config = dict(
    model='image flow-matching model',
    dataset='simulated fluorescence microscopy of cells',
    train_examples=195000,
    image_size=32,
    horizontal_flip=True,
    conditioning='none',
    arch='uvit',
    objective='flow_matching',
    cond_dim=192,
    logit_normal_time=True,
    norm='layernorm',
    norm_position='pre',
    hidden_act='squared_relu',
    mlp_ratio=4,
    head_dim=48,
    fused_qkv=False,
    qk_norm=False,
    parallel_block=False,
    dropout=0.05,
    inner_norm=False,
    patch_size=[4, 4],
    layers=16,
    width=256,
    positions='rope',
    init='torch_default',
    residual_init='none',
    optimizer='normuon',
    muon_scale='match_rms_adamw',
    learning_rate=0.0052,
    momentum=0.98,
    nesterov=True,
    orthogonalizer='polar_express',
    adamw_lr_other_params=0.0025,
    max_steps=5200,
    batch_size=64,
    epochs=1.7,
    lr_schedule='linear',
    final_lr_fraction=0.01,
    warmup_steps=100,
    weight_decay=0.1,
    adamw_weight_decay_other_params=0.05,
)
Rows from block 13 of a small image flow-matching model, named by matrix and row number. Rows with one number belong to one neuron. Each number is 128 + 32 x the weight over its row's rms, rounded and kept within 0 to 255. All counts start at 0. Numbers have three digits each.
After each neuron's rows are labels from the 100 images, of 14976 (inputs lightly noised), where the neuron reaches its highest value: "lies over" is the class under the peak. Only what is clearly more common there than usual is listed. The data: simulated fluorescence microscopy of cells. In brackets: how many of the 100.
# fc1: MLP up (model.blocks.13.mlp.fc1.weight, 1024x256), inputs 0-85
# fc2: MLP down (model.blocks.13.mlp.fc2.weight, 256x1024, transposed), outputs 0-85

fc1.421:175095101120164108153083085112173185097120076155108154126211137079113119144089140131154142115129095102121108162138128125063063123152119147116122161184169188141113163131088210137131160174185097113138172066174170171143098175055097051100111135126083154072099124
fc2.421:095128161132087146098134151107103130146121092113141141171096127158108172135145078127118104129134139155117187104090153167139165167168129071174157111145156147136162098145129090098139192118053131121101093148107110132141169118176109162139113136066142129138175126
lies over: nucleus (59)

fc1.628:148124162130161072165173135137107081136085072117162127170110130094084132185118123116113101080114134114137068183156113118111069124121123098154085123090136126085101179126171103074120104084145165189112118128176143070156170217144099067168160117181154094120126180
fc2.628:105123092096142118122129114086116161140176142106118108136130157163149136105140130182139130091168098069112175073112157124134194093096166166125136120151075134162203090098101152178176147183121118093108162139111097150129110114089110195078138133095087129143156115
lies over: nucleus (45)

fc1.84:063118175102100079100140083158109200152129170151167166073111118180072110117148128133108167133103138086093112075121083141149165151061100120127168127124105104140112172102161128128163166124145123161158070189107172132129129103117157153166135165100115160148142134
fc2.84:174136106154142149166110169091103061157133084103089052173150122086148125155102116166160149133170130117167161202128134131146157116154146187040095112117132122145133129134122144068099121126102130101142171107166081125118120122163105096125123088125182113110135148
lies over: cytoplasm (86)

fc1.358:143140101093129118102111176126178135173119101140105080101116126092115156084150150110186111097109076136116134145128112107125074141109196091174164124141147151150117150063126121115155121136125162161145184128179131139165115115151160137186097168090088067098146092
fc2.358:123150137169125117142167119120078142100105141078141171202131162129108111145126137106082155160140180125093151107123141164171166116187076134101093119163151128077154091189132120104121155136140124112084079101083157111093149126148097163107140065162162180178119173
lies over: cytoplasm (98)

fc1.360:128069141110162089143115117146145143108194149139096138156119136125104156164108169173145121087098117145157127131131086126131142048129091127072158108095082102138114165092140124138163153158085135158124125118114135137146117128160108117202157102055040077103096113
fc2.360:139140060166109149135185121108079086168090182120167106169122051113131137114130124109065162208115153105122129140202152167140154169156163135104152096170112110105215088117133055167135065105117101075112121114116101155093130169153136152082076137164154178131163134
lies over: nucleus (47)

fc1.760:104123128078160172145123157106146101117059105103145108100141106100128171173128160139098134142113103222101098082126134054162087102180124188089133177114108122137133117153106079161180209114094212109148154144129137067130111111094179143167029136102115099133131192
fc2.760:157126119144123064096112111172108144128223194147123162150072137148157070064117117087155094089135141047141116158128133177123138109071158103177118072123134150130126188090174155075129063190173087175109074127144146200097107147190081093069198113154095149110125088
lies over: nucleus (63)

fc1.420:112176101138192167126138123129164131212083131148114115153173114149117156087138088162101143158141145112082073155164119170125166187153165153113152154141130172143127110193081131122085146163104164077122138169075144169160142113148138135148106162167153115122131075
fc2.420:138086131137099116141124108113078141091139130103137119152096173106121179147158183141176074099129160117147147143099146104071097119073096124164128156114147118121119149071154101126180112105127166181096102021119136175109131104134127098082124113101100140154167171
lies over: cytoplasm (76)

fc1.230:078142151058169091108132165131072094118109104135105133126140085114133050135178111099169062105102132109093192111144126085154152163140205112076171130119121137147205113146137087101181114130142114136132133144163085075128151200124073137153160172103130128067113176
fc2.230:170130107236160152145163098128168179140138124116190124117128143109103158106129116213113157129169163169141036134109154159097100089101078135107106120106186135125085138106112136145055130113132123143117123107109177168148109092138183143112098092150098124182114082
lies over: nucleus (51)

fc1.103:137179140171170125149132120120117100078113105128126137158082109142065150127095083079183064181110187137134154171117133124046147202107168208114110132143121149086109145125123130164121172060165113062047153118110119146079166144092100147087126180119122116141134120
fc2.103:131125108103120095119174121107152106178152119142133113092151146098118085152165094127092188136105098143100125102117133142193107094179135097161124115170149129151102097118115148108187073186064143182187147140165095121151089136119144095173178025128156100090116102
lies over: cytoplasm (61)

fc1.97:165160091161070132106130218170150127112155174151131129168102105114153078125135190140169139104140128156104118076090093112136178149127153134127193109130083109157170123184139123110151109114117162121155151167124078120166098102112102094154086170115179149159156130
fc2.97:149085147194165099172114074094133146108121048081168107135121162103138197088118104168073128103152105116170156154121131128181082111098078096121071164147150125055132122110167110135146192142121069178039082084136181120079145182143169122057139121117096077117138127
lies over: cytoplasm (97)

fc1.752:091161133138120121059097115094104153133065118156148077153148126165128089160152182170160102206091140083165137084178125075135115095075126131106101118132171126177146105122132158153106170117092129139182163133122097127109134194078110118074130117154088120121161201
fc2.752:152099150122135151188137130177143124122206140120099199091111101117103183105079085094130157014167118179110107132069149194130144138173131151148180134120125102096120187152121115106153102136169118099073095154121170114156135052155103162193120148084142157134064069
lies over: cytoplasm (96)

fc1.160:118114129128058148113099146114127196081032128115108143078151192063089171099117131158059142143058143115117165116111131112138101088083076130152111155151108066109086087135125072171136157136100075126200175125146097119147129146124125108124173175164131178137135174
fc2.160:135136151100188127111132073107161091221223111144129135176133066159141073169157089107185112118213081145155126165147112137103135192171154139147140074093124219156166144125089203117107084129144172108069090128146121154101150114111121121155046120089082121116127133
lies over: cytoplasm (85)

fc1.365:094112103155077122064097132077171119120085136076181121110110126170134168139155124113123177105106141185130095168120133089116157116114149153121151141136091142129137170126173170140164118106120090127084101142114120173088081108065124134148211127168087150101140114
fc2.365:196130176137136150162122109148093122152156118167139159177166124064090075131082127161158127122172141116102170061101142144125084162171159081144105114146147173171109087157104109138116157147116167116183158133150177051152170173217115106110099089116163151156137151
lies over: cytoplasm (95)

fc1.693:070154153062165135048129128094155079112113087143109138140105148134102152180153102170143141080116138144177104111160130110128146172163136167100155161129100184126157164147082163112137110104121128138109147152204129163148181152125100111127112151114163142076118089
fc2.693:090096122204051128193155104141158101096191126071207121134163128123127190076111119150110140116118090098106144126107123173123096087090154096153096098060107111130101104140142120076111151151097115061092069102082138124123131105135169166039152069158103108171215148
lies over: nucleus (92)

fc1.423:149105165122127139102178178139177150159087096160092120165121093120161173153165128123137101091146106111110090172098163123107119129185130108134167080111126105124093159112068096106096117124140106183137149129090143140097190067138138164145126129142064076138207067
fc2.423:090121088153144093149093130102114105097152138069166176158090182139112114088080150096120148186122102116096143066129104122139099165073131162140100188150134154112156107173164171158188167159127159075105105115151108171127081162139129081104151113114171148131071164
lies over: nucleus (36)

fc1.278:105116178128094137151097084100155202103090177140174117104119102111132098180084126147159133125169078110150100108077118154141087135142142099120119134155128103161097186111064104135147124136167106165114125040127190150106138121113183131055126174134100092136101127
fc2.278:135153105162093151084142160115107060097145090147087156143145140133102143165141118104107141109103150146132121120169129116156128094103152169119133151119147165079146111153167194143130164076091194100112184217163057067121179174153030073176143116108151147120132115
lies over: cytoplasm (79)

fc1.401:082154184117151099106156116108112085119174109153109129125106107158144120202086129152168154116125131145205131126155118140086105097112089180106135103166098138122096187105083084115151117096092146136102111124147164062082134193129115109188106110119087115126122146
fc2.401:164093044117091159184126171175117193107074099120138114110151144117138192058156136182110079136091162091047169117117126135113136159182155089144158140122172120166142079078159197130187089154154119152074132145142137145168118097145147160081134151095174139120143087
lies over: nucleus (72)

fc1.96:111123132153123149199140115129128119102116107111145129216140109075125155124148134115117138106106157086094101146168165091089148075134150120128139102151155167185147140120145068108110203108090119151154106119149138155124125155137071202166124139091177144099104138
fc2.96:140122129093202110069087143128088107181089121114150115058141193133103114151102119164199114104106102127150169116092147091152134181139123128126125144099078103074147143134135143128183057130139128063099164163162138065146131102124139076137182120100070134100151127
lies over: cytoplasm (87)

fc1.542:086125113136098155085155166090087117092088093180167167146150184172085090079139115088118161088114127122148082115061089149146166184119113151148178159098108115173108125212124116132098138108077210218102111131141136096159124137137147084141192139138090116161091095
fc2.542:165119136129156149147118082151166156161152166046099121108105085067167147184147115151152085175151111145114154124186159136112104084124172163107069058156142115103160144065140152152170126157181064066124156109095140156064141093110088170107068113112141123097144147
lies over: nucleus (64)

fc1.247:098069155088106100127174107126103124186128148111107144153132204110083082141175164138137176133100117157194060081156111202073127183142114155083160158196085112095147160105222117155089112194154080148165090105156122083100096099150129145178138175102131062104120072
fc2.247:161183118143137141112104166175161128189062133133151128112140176157119160167142150191078068145121083130140136126127131049158109117124137099186118069103136112164125138153177107094163132104139141186100135134092145114125113119155149135160146054156098154159133160
lies over: cytoplasm (89)

fc1.268:107138145091143113176145156107191113092183075118169053117095180141095107115118135172134130153171098087159139197122154072057151147102120111063116078166095125091143203169114094082081082184100114190156116156124166157118117146092118107105099215152114118098162128
fc2.268:168123129158135122099130109124088123181103192142137209127133095097161174159146164122132134111107181127123165021110058178177138146136113154194113204053164108111074096086114148129176179125129096110114096097161121095104132107122140117115171081101119151165106113
lies over: nucleus (62)

fc1.428:153121126227072083062069165133096152137072161139144098143124123133176128141125183135107182120130135093125180156087133097106122107212168084127117150138131107093124104108142107109167182122095099144097122165107113180152148126127135188116159118149091143133158135
fc2.428:093122108054196160182127136114149113114191058124142155125136102123095118138100101151140099127147102160147100089177151148135119161059072164138144090106135139161155163119098162160117044143148190121144118099139098095101113164128135098123092135076168123129097119
lies over: nucleus (27)

fc1.238:131147094060162135098113094150129184054170148157124115081130118078112106068158115125176114126169099112097158099105205111097174131105165129120091094098142102102134103174146156152188177135115161135119176141135097134138141171091199142126115104153128073107152133
fc2.238:106098128188086104127152180122128078223082097082143151169113112163154153139134143141104137087107136160169077192120064150152103125178060157127127126165090141164134130085103127101087072137134129125106076087122155141110146073155092099114145192092138189133108116
lies over: cytoplasm (93)

fc1.411:150129138223089091119149071131123190120155064115138116134088135094105162176119120149129132070137110152121120165204147162101105070084076119131164099060143138109089149103085180073159093076109128124110164141159115187159154187153177099127118125117168084104155182
fc2.411:102124098093166101135100153101141103175170149120133097163103089153167130120128199147143107206135166097125112075062160096163148160121167092132129125156107125174167118069120093183119179174136136116131069151063137089105088124067107156095107160090139120158150130
lies over: nucleus (96)

fc1.107:070197168074120073136110139087105116165115149158117179127103102097091121096079141202147135105117145077131135113128097169104109115138085168123095142093104134109125144111113078071118102183088128148084096197154098149140169175126171146123129195164105117180152128
fc2.107:192062094139091159112157088129130179118137115153113077114116187105149121202201094108133085155123102140131125142177198131189152184169153080116119066167189145146161116154175137144117149113148100128106131074107130118127136108111092099124129137102166133107090105
lies over: nucleus (62)

fc1.383:125133133110155073097152087146167196101172083173180096127162156163120069171124145137102122131089063092172099124110104141115080100083154122120115108172162134086058191096146138104110153144126171119196128141136179164072179090118137100179137088146125108069117174
fc2.383:141124103154106168143136156170111090143164164085118187137092128108115144115132147115173083149154144164107172143142173147116173175203149140133111181190142109165197148143105142132150144193094090113087121115116106145204149141144101095136110180139106124185151134
lies over: cytoplasm (65)

fc1.633:158118165138142137099107143168149133097161149174120167090094064133139077135154148157155092119165125203127092090156143138122106115147163203053106053040111162180159105089149122111139142132109110131100166117163088141113088150096110178132101107063099106168070131
fc2.633:138125080141113153141166109081138081158105141148147140181102140105127204163095117095138178131097157115030188168184106182137155112154070082187209151167140099169116106146110154182155093123140109119142124127126151128109181105158162078118120099195149159129122142
lies over: cytoplasm (73); nucleus (27)

fc1.301:127084088108150116123161092164138182126185104121091192172111079109138183112198082151116183099137060119115118114143115100156105170128131095146144170139107165128169088136136146085142087092135116150091113163118143093082141154147112169133146150130157153104108169
fc2.301:112147176113115124126080138103145075101078124134152060121149138119116066122099133136154090154073176132129145149107136156115147066139122160104118075114165097121085141108103154153102147169093142166165118107088130140166105106107134122136113115131134117139146117
lies over: cytoplasm (87)

fc1.692:110139087092151112152184155107143101139150106180173112156151125172128118157132107143119168103108098118186163074142147121122156102134169128138140102092129168177126113120148104096097178112125133168115106082140080102119127166168073095213142114136132099147087139
fc2.692:110109185108120121090073101144101130159102148073123172109118119089153102095097129164159116147139162137049063143116087113139093166091126136122117178143164062095149142139082145166150058147122144122106162185101136161112134096153195130066117149120110184130140105
lies over: cytoplasm (80)

fc1.274:153114090117136118127086141157163107110093054075115154125070116093124166115162133108106112096104124116139148169104190172086139130105114177135119120098154148047078148102143091122123113155186158090133122105140131116118097168108112069064128123122075151149104116
fc2.274:135065130133108124091106153135115179112129115169159110154148151152160065172076121100154099127183127135140135133116061101149118151118105081152110176158176104202130070151162203075177078109166116174190128116153119145113110103127138110173145100099216088142101128
lies over: cytoplasm (74)

fc1.351:118139141128119112051134120104159140091123138124136167062104104107118143154131158146165079143170132146160173123106073079087087143144147129133138142204121134107121116156100193109146154114127125067111091117132090120114182120148079185131140102128066155087148073
fc2.351:161110128145101139178104121170087114160137130134097091170134147145105117137123096130089187106121083096132099125147176171141176115159133108118106124056176139146106155079125103127129083144091146161137157143105105134119077125110135070126134134124191085145091168
lies over: cytoplasm (90)

fc1.519:107129076154115139180167208150123106148167093136152159118183202143144149098129140137113092126107165102044118146185150093150103127093208045157113117113080161141192208145151101123126112132114150136084164133107118077170099184129170122126102152121097137141139147
fc2.519:166112168101111105118133074143166178110083166148090104145069063126132142151117105147134133116167089123184116126103136153068164125168052202092170127148145124121072059120095160130129153112139108151174111126142174160091144072107065160127138097124158089152115079
lies over: nucleus (42)

fc1.381:086105153120126080188196185161176125167098141159119134094123133132164175123167111124126140144119165087138087142094131102131158079119161086106142075126153152189130145126113122130109124113065158124093100125148197167160103179117115158167128118072175134145076109
fc2.381:177167088098154177057045103116073129096173130105143103164116141119119075149117126135147124143151105171087171129154184166147124185142119188128124118138091086085111084163142153115126119135187112159132164071104081092108163095161117050083130160176086114073127117
lies over: cytoplasm (86)

fc1.85:073171137113178070084129121126155147199073073111084164131136117110117130096162134133103203106110140089101134146126135102131137156096139131091155096137172142125176151189166132094095083093171174114116160173133085111113126120181127160175140133118138126136130149
fc2.85:155067099133115161173106094169072122129167130168162160121138184128117166145124111137191105144171097156101071174159144196093176118173112170142107142116112133107108117074100153131139108180090125124143135025081148150133132135125166130096094091180121100168109064
lies over: cytoplasm (84)

fc1.560:164121171160078121099149104077138072123104148081167151127154185114103124142149105136139100058162077164153128199120143065134134132146095131124127112141103164089085125126097163144152144158115136078180123106120076056188166135138107080145097151118124130134068149
fc2.560:111169073067151122153110164147155149120156076140069156203070114133167091092084147167109155155066131120093128061135105175137095110092154124114109165191160094145160133125122108127104113129146162134069152135134186166076079131126173148132149095128132133119150126
lies over: nucleus (44)

fc1.576:076148205121163101159101181141171168026104049108074123123122158161100122165109152193135050114190115133176077088072139081148091085113117144131101123153103160107132133125159139099152140136148140146111119182139117155151184150139103110160137147068143155095095124
fc2.576:194114077111159119116157104090079072223116161125161107104092116099110153150097140098143131123116124123109141186157128156127157118133143094120182104103082113122156071129140042103144090126122102093147129085097115108106090141137178154146127133144108134129173170
lies over: nucleus (69)

fc1.264:139093136163158106087119138152088107119154056151141113144150156152124164120120112181105111145161156131046135147137163093122088104091102125157168109111142127144164111105082112120164176152086114090103101080117128142184103145141113108135116087182083084143187108
fc2.264:084169113144094142168147100118174151117141182076127168142087080112123099114128148087144135121110090139229140127126111128136156153132146095087091118145135147094092170161176142141123115140126141133181120201109115123101142106098125125124109163110219157120063159
lies over: cytoplasm (66)

fc1.439:176148129175095119116138116172121101157133126115107077170078090084118106082096069131120111175126177115090137091143137144155101098120115089102179150136122080097098102106134119115104122110116195125133173186099101064107163150166134119150154051195145108126155129
fc2.439:067069153088184130131116122104133152136100140153112152078153190181100138199113158136084143093148102125191061220131140149097160134146100171156074069136128157151119138131108129178185100171136094125123101088202139185159112089094135166095058190077113130141070139
lies over: cytoplasm (69); nucleus (31)

fc1.62:137152129154170132127139119160126123090095160127134130138156126076106128119145145118191090123156111132165179124143199150178100131149186090066168152125135150134122148158188215107109156145053127199104129109125140067158110118102135096121071120067094099141102115
fc2.62:147122106082084134123137109071120128136122087142103146124121117160151110156131116135081171145086153111155075142106069100110156112148077145182118109121107155117127123116077040115118109133193134058114115203128104173089130135150080170152108160173174151122094156
lies over: cytoplasm (94)

fc1.561:130117151081130119172176133158146165165147120122091118136124162138075133141145172110074096097134105145121097091094133138149142166162108103127113104093151106169067097189163166165136130149132143150085088143101176076147066116138114145158089158141154165154133166
fc2.561:122175086172093095056089152068073094122075153112164149126122089109165132101113120153155145177137149103116134175204150101093078091102136148135114129154150129035149155112109079119109131128107122119168169131127091153118205157089137106080190116109109083098125116
lies over: cytoplasm (99)

fc1.310:160147170085157101141120083123111088158102165107144154142178149171142117121116138080099159095124165170126112094117109104178185133093158166154024151089121107104150047170171158118118142131102090171125111125110109145129161150093141114151116157078160102151118144
fc2.310:105120059180102185133177161143140203122163115129131119134079107078103098109137148164153103153109102101128132114116156178108052139168068075128181117145159149145117193063053141145147136122172152068124147107104144125128133128157118133118107116187095141110147132
lies over: cytoplasm (92)

fc1.740:159138155136107133145112174141153084157092091140146152133064149081085115156168069208156178114096131151141138091144091100154088081128095153091142103109121120127168119153116140110134087094081185143128150145126141147165160129214058101168081183167119105130089145
fc2.740:093117130129154104110137087140134167124167160141125100151154129170155131104080165107094109124158122099142146172127177174117154151089163098128139125120101093112102106119134122151111190133185074162101092116142061141087088171066225142080144101064100107131150181
lies over: nucleus (99)

fc1.518:136110115135091152107065085161141117169128157068080159140089132127126157084107140136079152098111163059125139038076168128069087097090193096149137134095126136100157166112142118085150091110142199114129147138117137096137112096127138156110082114116154137156083108
fc2.518:131183136111150135127168162074138122101136102173179075143145106136143121222137112144175164182164075159141143231188062121177155161166054178142105100115103141176092112154106162156129139164101111156101110115140103200128138180120115079152186130124113108139129117
lies over: cytoplasm (72)

fc1.491:112093100145124162118110172140165114127138130129166096113153139121086156159165113130184109124120164179095195193152091141159120111080082135183115121077125124097092066160112111076133121096074110146166114114169152150120134100081107055125190078100169144129132095
fc2.491:112109129132151083165091104130118171160110093127127155152103124098174126103122176139065141136169118077159078076078156152124104153135151117075166123151127147181177151120119153136133175195156159171071135143098082106086119179165155193106113154153059127133090193
lies over: cytoplasm (62)

fc1.202:159111132168092124159137139149163096189133112086132123139158124160119175126121150114143111093045172125133183116135188112125186081121122100135136191109096085155085163134119096117165077145164090139163133166082161143083113175116157093121141084104115211083135099
fc2.202:152114096111154147105110143141079128114097163129108145113151122114096096139119133143136137139193088147133079204134117162121077171155141140131142081113175163117157118135131168155105170133088104078101152098172084109181147084143101144147128139171162045127142160
lies over: cytoplasm (79)

fc1.700:095138103130107103138110150165169130164109124144095144195092187148065139104142128154145168166075130125111146112115176101150091154140136134167082119162104126109094128121098161141113114122153208156186112160144210146159122145099136029168141114078109133122107083
fc2.700:129108130103159138096147078082086129128144122101180145107156068094145133171122152102149095101176126147147121180157143179090180118195123153111167127096164125152147114163151101118171154161124067093071173097106051126086155097146126212098155127136151103141122180
lies over: nucleus (42)

fc1.471:180085138102116102181120137151125088102185103138105158113089138100109158096139164157126168137076146130102147122150146152019126122120102124094157128115096127122126127112113133162137135170094105135132101159159112085127139170076197144141050150138084147146163160
fc2.471:135133089157174090134138173103132190165038157113076095147160136187135145101089142083134093129158144106161106146129093102185146127145155103142100148109154147114090082110152130157145134148159104117112147130122115191132124061159063103126141094116142097108139057
lies over: nucleus (82)

fc1.643:123051094195154154125176120152123103110142155152084164152178084134109140151132141113157135163074175090153071151077133149159097099099157115103176188095169088119144149065185068133113128113101166101095117158144173106046163154141117168105136153106132166128117189
fc2.643:146179172077088113116067177125143139155154111097167132110107170092167094097121102158103138123159086149137188077192118114114160150177123169160083058181053118168152100187092198110143131164121118129166126096091114156178091110123144092145113100140092094111129063
lies over: cytoplasm (73)

fc1.638:093149112168061156173128108149087164162114164118124141108121150171152106138123134186161056093136137113130194125116114134091138095199101177138164083126090117169166213218068112108164078148127147158116134106097159114115069120144143148071116139181141098098123099
fc2.638:179123115090154091116135135092158073079132098117128134141125100074099143127102129075093185143131123132119083148139130114141109174048111056106108171145148136117084062055174160153096152108145133093145119182179140140138180138113120087165151123069141143165121186
lies over: nucleus (61)

fc1.559:145077146118120132125131200093113066211107136130132164151096108124109155100165127200149112154074133117111139140089176101122182107128089060082116160116089098157132147147112116094140142108103078121104148063119108153166209191106147078100081121145165134109153148
fc2.559:111143124138150130119143040160121214094157123109128122122163134145133078158067120086104123133187152135139119119189105123133113159123106227173138111126164153089130136111151090167133103147141162143167147151147109090096041058111113195157165135131081115136111133
lies over: nucleus (79)

fc1.379:104194098178163172137180127094157097198112142061145141152079086102114159169119116115122134147105133149102143140164171129119140154122119091144227150164168127130112102166093142140087103134137076124126133078098137133084192084159154123146170138143141137115144182
fc2.379:192038184049089065144109151145094160091123112148129125095156162151116120102153149162142116082165102135144068116124116127143111091148127201123017062084054128122147171092155087086165138124096194115094080162132100117144050147106086172147072176120128120130130104
lies over: cytoplasm (92)

fc1.46:121070192096131182149175146097110179112180091150184155118098162187063092142101102168094139186164086139144118157179124125100192195148145126091156133119141121144148166138179116144065115167101114092084081133120106119098159113064137118131187147106109133117115141
fc2.46:135137090128146089096143150178126126183060171084097167146156112050145199147132146116118091144078148124113101086123099124134102132158147123136092081132119160154085159126103174154142197118049159154178201153105127151170115170106117124160116156167114152146099146
lies over: nucleus (61)

fc1.124:107132093095119069099096178142187113109108129112136121167125075163121152147184159114120138083084148137102169122181130081144176174144152203125079084091143131129128133080105199137110143150104096151131184123139089051129130113123155164146155109078164147162107080
fc2.124:151124166144147181156161095103073171130137110103131088111132173089151126091098083117153143144120109092153059146121113160123064072094099069111184149122148159158151118198151083169126153153146152119140083116099145202105109133129176075100075150176120102081150181
lies over: cytoplasm (82)

fc1.111:078069118105168181171138132096148179102132144114101158161108074079105117123108105163115177125143161079115088052145093052161106146135224125156193158144097170121165099132146118092159150146114127136172099124175188108124121091083130123104176123172090111179099142
fc2.111:179165132162152091126125090181087084175151115156159128088153214144144153148146144116130085157143106146122136199124130199070149118112017117095056135119140108127121123118103167162106141136132136147111142112071085115102158145123129129120084153088152139112138102
lies over: nucleus (32)

fc1.625:160180139123107099143109101103160089198179137161150160160100092142091202202125108065068163097169118074092169178145137175127153074130117111113070155097123112096153107139179182125145156182105143105151100164126089140124137122103103152160133152142120128110118169
fc2.625:100108106162131163133137200166091190108105151081086107139133120115173083110140165201142144137059174163169105094133044088195076134172111141189162138148133105145116145123089085133145105080145142149137123136131125096183111106133149116132133140164143112143140072
lies over: cytoplasm (71)

fc1.506:051115160086115140199091092144104114132074130160108080160147140117099146148119088201121132135145138113117121143161155069109105180094128139139049067115092170145169114111131096119101062096120167177138143141151117186174122142133161142110128162132097090119126207
fc2.506:105166138112173082108218117109103101149181067102171087167141149124145103127126135124081125155116091101145144101063148187168136071089109113115118185159104159120090147167116131078140172162137165095068148132127150087097115155101164129084174053098041133189184125
lies over: nucleus (43)

fc1.672:106164142122114105162154079080114100114081130146138139108153169101178139182094134077170132060186114097142123108140104076094143112152108138145160127153132111080145121102148144147096113160114145124188154168108073122165161119187164193093153089086081097144130140
fc2.672:132041123149109190087076145165128157146134128070127151169101119144060111107128172131063127189048117173134105114157162146144109165134139093119132128140129143162113140128121143075158109084127156117073131078152121145088108142088097069195116175145173137134127082
lies over: cytoplasm (93)